python train.py --input="log_mel" --kernel_size=5 --optimizer="soap" --beta2=0.95 --beta1=0.95 --lr_schedule="linear" --adamw_weight_decay_other_params=0.05
Rows from block 8 of a small multi-label audio tagger, named by matrix and row number. Rows with one number belong to one channel. Each number is 128 + 24 x the weight over its row's rms, rounded and kept within 0 to 255. All counts start at 0. Numbers have three digits each.
Before each channel's rows are labels from the 100 clips, of 14976, where the channel reaches its largest size: "top examples" is what is common among them. Only what is clearly more common there than usual is listed. The data: simulated sounds of rotating machines with and without faults. In brackets: how many of the 100, against the usual share in percent.
# filt: filter width-5 conv, dilation 8 (model.blocks.8.filt.weight, 192x192x5, each kernel summed), inputs 0-191
# gate: gate width-5 conv, dilation 8 (model.blocks.8.gate.weight, 192x192x5, each kernel summed), inputs 0-191
# out: residual pointwise conv (model.blocks.8.out.weight, 192x192x1, transposed), outputs 0-191

top examples: gearbox (47 vs 12.7); electric motor (29 vs 12.4)
filt.24:113123129110115178126122135124145057125121156131146144087165155122102116178175088135158147144080105136130116118138146116105122154147093091141109110140131171109118082126182163108111154139104142127092111144144080141121115148156137114163116108124163165119070140148118121090160124184086121127145132115119140129141154147156147107114058094132156106100131120129106081135094162103123162096159112136136119110117074124117139145126130121106145138132107098158138165182106119136117142153127134135141103129110078144106129147120123130151137147140100124111152161162131153113117144116104125134
gate.24:123127118088132134108117135112128099135079135105125109092140188127105162168135122115127146171110106145107111115163084156076142145160094092100149159173140135105112137097138157118107131081106156165138072107167147145141150180105145106132114124119127166111117159134151146086150134123115104099111113118130106123130120124115113097147116120090151116158137168112119133108139139173118152076120174104148156149112094110099146105119106148108149139081149145108170118126126168106147132140123137167137115148132141161123143161129146085156133160167094150098141139172122095124135129124120115155
out.24:127098118116152129118080117086155093149110190116104085073127137112151134131148112136130119113088128162114131120118125094126128133121116129094131108112117126112112078137131111118157127172098133167084119100088079137084107156157153109197120147121126138111114105123122117140157152115137141096114163157097105134160112134138122134114107149086113098097141072102090090126109146124132095158127123104142132124127106126152116125089095097146073117180134126162105123146122156135108151125124120112137107135132124132116128028143119131129160111109100105134106159105103143142137111149128132110

top examples: fan (30 vs 12.6)
filt.126:145131083162164120098129122154111129130115113158095119146130124147110138126126123112129115167139116149173132134110129132145095180135140104144100114070118126144145125102140128165108093079107108153128162140154138130166147118115118180112142147120125091132099093154141159162119130145097138138071155113109140123146140123084143150064110132120146061129124114104129149134114131128142139132103115114155142154094125136155123115148071138125138128151069136114143085155146125132162149116147132123132150140078158121104088138124155163149146132097147221155111131095121147136125098113096129109
gate.126:110119150111106101129117068111139115122111099140119119123126111077126159178118144115134138102103156107130150155131136132180126111111085145127144108164134097143104196110158130122153113155133104118130128102102122167118114134146166200167094136145090157146166147163150169125080115143139141109132119132118103101133154116132117142131120139100160119129136099121173133122111122116104164124101107149116111090125137165125133160105119142128123148126144134161152183144150153103118109108143134130105112103123098105151111082163141082131163191125106093114162133136125084138122085125177135139
out.126:119164121135143143116165165174134159096100147129109157112148111173125105130128134121091135141100141142099097109110086152185086118099105093143099130138156133144121112129068138125106106127118132140109161114134110107133145095125134141170146179119100103131115128092123127157130133174122123138087150101149136104163155069132143116134106138118094101118120124109092126189110126172176150142093170131140160147138105138156171150147118113091158143139126101144123108153140171068148109099153118115117143154131161104150106147111127170118133109134109127140120132089111107148090136108127107160

top examples: turbine (30 vs 12.9)
filt.156:119139124135125157163174120127112128144085107115162129112139118156130084144161149140125126161126068135098096073145122153099117121139124136134131089156072133116116129115083143126139152107117120154121139141117188146169114136122140137119142166097156107101109126112134168108086122097126157126098138135161130137140113088129093082142105112103100167133122121165132079116119125183104138125163113130155132075128168150117099118145132100182151113138088126123174125117114123128114103103111136096116110119165142140111182139109158178112148118131127161139097153147135141130118133133153173170
gate.156:101109108192092144140186090111077107103153129095177151120104088126135073110154146105153151141162124132100147114149120083139138083105138138158125086108146139147136135136108140092168136123157122136189156129097166159134107157116145132089178130135155141079141116099151169136112164110127115110112116118103149157117143119104137129125108090128117140139154129166136108155155100137099134120171123129134151141118154132148129092108157106116153147085105142135121129098150125109113125133111144148107125130166153141141127167077149140083118100110100151121123150134113127133103140165113161138
out.156:141123104127133123134134127107117151161102131150114147120187110117113105148170158107137127104096134142115099130156117127087147157129084133142115131104101116129127154111148107135118140132120115145146144148132139137091120096116113163087105131121117110093140122169152142155131133049130122132097194117119131162143138085159093124155127103141155143101128079102165123116146121125152154105134106113127113118079146174091136147133119127085124127131133118079148135145116145110130125127127144151117094064081113091059176129132138150157102160160121109086105152142097118103142157121186132130

top examples: compressor (36 vs 12.2); pump (31 vs 12.3)
filt.122:099141124148117100078133117118152136138128106142108088092147118074101158147144122149108131110134145102123174136102149101138117156123139092127115132083147142141152138180167098176096111149138098133140122121116110184099191144111109145127160126127144099123151098110105185109080096124119124112133119110106110170111138119118154137123107113119106078150124109106128105099137129151133130116156127136132090111136107145100150123115103107158115153142145130147127153150114130114156134179112123162117129186137185162186128144075155109091146116104104088101144125108128115134148142129121161164
gate.122:134140104080141113067077095173159121161146118108150134113109126138102155154115150149143137131129146158115141117143124098143148161155119137122158099095138144128139094130140128122143133097113117071161125126142141155108107141169174159135106143107142159124132144125109140114123112166132166124107120123110105120125126125157128161135128111128140090108150083091186158099113117095105120108103135109131159091108120147104154128122124171110197133176086140109119116113106110102129103132139133173104055164144102150126134131126161103156127167120126106155090126166149087121093128091142137126
out.122:088155137143107182075121146166132142136128131146108095103128080113086155107103140113167192151175136112107182186147132126112114079130098111161144116155132114087127127099161106148062119091110134132141127101132145132111107119099082151116109144127144124108153142121147138153142116086136112119107153112066150128137126129097156109114131118128175129112111147078120112135124130109136153135159141151116107117117131132097138090124116137117101142102083143112129140156133111121147124154158121145149082101136126105112106156135113138115129058116145112088137111127141087114134153115172124128

top examples: conveyor (29 vs 12)
filt.179:133122106160111103156127148129159124129175129163126125137144161139095157135141109073151118082096143079120116163144155114131115114149113121151133128118100159147139155107133138144123151179115145110077131111159135153139134093128132138121140099175099101103099142129137122156139140100151141128152123089118171127103116141086131120168112057128067104134123156123138112147135119141134137148158132119119135154134147069095125146106136130153085119125157127101111120120129127144112124163079104125123187147102107093176158129154174137066101091133120122148169111106167149110144125134121110144
gate.179:151111083137132110100124103138091134134091091100113124156081070136143118124129130194129151152086107143120151152182143134125119142135133159101140090165147147135129110156123109118146140092129099130162166150113132120136081139164136124125134145069145122140122168116125137162162159140128148134123142145126075140124138127104099125098148134109137162102137058108113138099127125112092121116108146169131143128158136177123162103161133109136186117154063157137127153148118139106144103090169132111109106131139129111125122117092112098168148121108131141114105093181114118120126153141105136126
out.179:112060131126132162163051129131143115123129161136128139148136139152129107108155119073119128118134141129087122124084099135116146164168095066146147136146128102130123103135145186139117145133104111124166105130121115131118123106161174161111125137083117138090071171130149090147081126144148134106109133100146117185112157145090134173144091123127113155113141123125086146124147172121136118105136121123123095134143138119161126122116107094128129136072164116138138095120095111120112150094121111163127130100085121113136138123143134114106106123133149110109125153073106164132129116104132163103

top examples: compressor (29 vs 12.2)
filt.39:164119127126131161123145105155150154128122148123148123148129104086166115115122174161108105098116133139163117127106138100163105120181129122136112137134104137115107076098088112148077088099112065147131121190155128109101134109175124098143143148088158162144124128173146097147125102122129176080137114147162072125163132098139096141139157145144099114118139145125095133095098125104110163100135138143129128089166148166127120147141105115126146121095105143115096105146111077145115106111151151102110116110182133110124137135181099123125142086126145120124103121123146136142114149132142108123
gate.39:168084101159169144109101102159135124150146109079162140145114132120114131156121121128099167108131133153141148157088131126174124140142115154113125143127131135129156080079150098153150123112117092098126122150143131119112109090126124176145102117150150116174120123142132147134159112134116157141120152095108172137154116103141090159135127112114142162097122146086144112108125123153098157121100165166123073113100105152139174148132155128162121115130134145117129135119123073120081122101161142141130087125124094091095116114170145151118097153145136085130105131118182102134096095103104159083
out.39:145158109143159099104096096164144156166143132100128096140146109077165154107127144163135124109164140100156162149146121154126095141130098103119120151140166113141098137124123122123108147094166124165108111181133059096114134155153159144102158108118154103167095125189143115144168096117114142133119107154138140129186131083140077097145154162131088127151112144130127150134117085141149119131147117171130139123143156095146092137109118160113107116139114109161117138104120093123138094126109128114088117100130161161145136123127129144120148104113119086111120089112148156105129172112151107127

top examples: conveyor (34 vs 12)
filt.186:114112118098132124155123090142138149137143147137139122120127127116144124122124101118147122131131177112138154124109144132135142111096080103098157145063119091105133148128161112102076135131138134156115100127116111153106167180140127083141094124090073134105138168147178143101119133097132088115138095135138127121113086150121156125113159141139130118147117134184089156167152161100109093112132109145126106096100056170147126113121094168125129137142133116118156140149173139112181133101154152122112118141130110163125090130131146125137108127142132163141125109144075102150151121189114116098
gate.186:084123102133119136156133090149109151142065118115098098102124093147156160146129105103112095134142156148106145161135184114124111144114149133163116122141127102130147154122099112134160156080112141105125093132098116106185113145127105107151122126107142131158143132135166140113158138122165120129145088151124103144086141161078129132115163105146155163113134110137139124138082130100104115081096200166146123131110100147108133145106129140158172083134134107166164151154134152124094130148169120115158125102107143113135138128094137098129160135151156150148092133133140129081106119100095093126
out.186:146089149100098150106139141154145152120110111101127071134116155115122139119159131145139093067130128128120145117088093135129120122145121149141095146127124130154074166143110135180102164120108115106109164121157125135087128126105125163171126091123085113139113143116119125101171150113161177155106111130126143108122135121117179134125153114116106119154106113171086122186116137127162146161130097113147125117136144125108126137125157098148168107181126149156136134114136108103130186136195132146151100116145089111094103188137129089112132125126163136125113145133121122130111110154159087102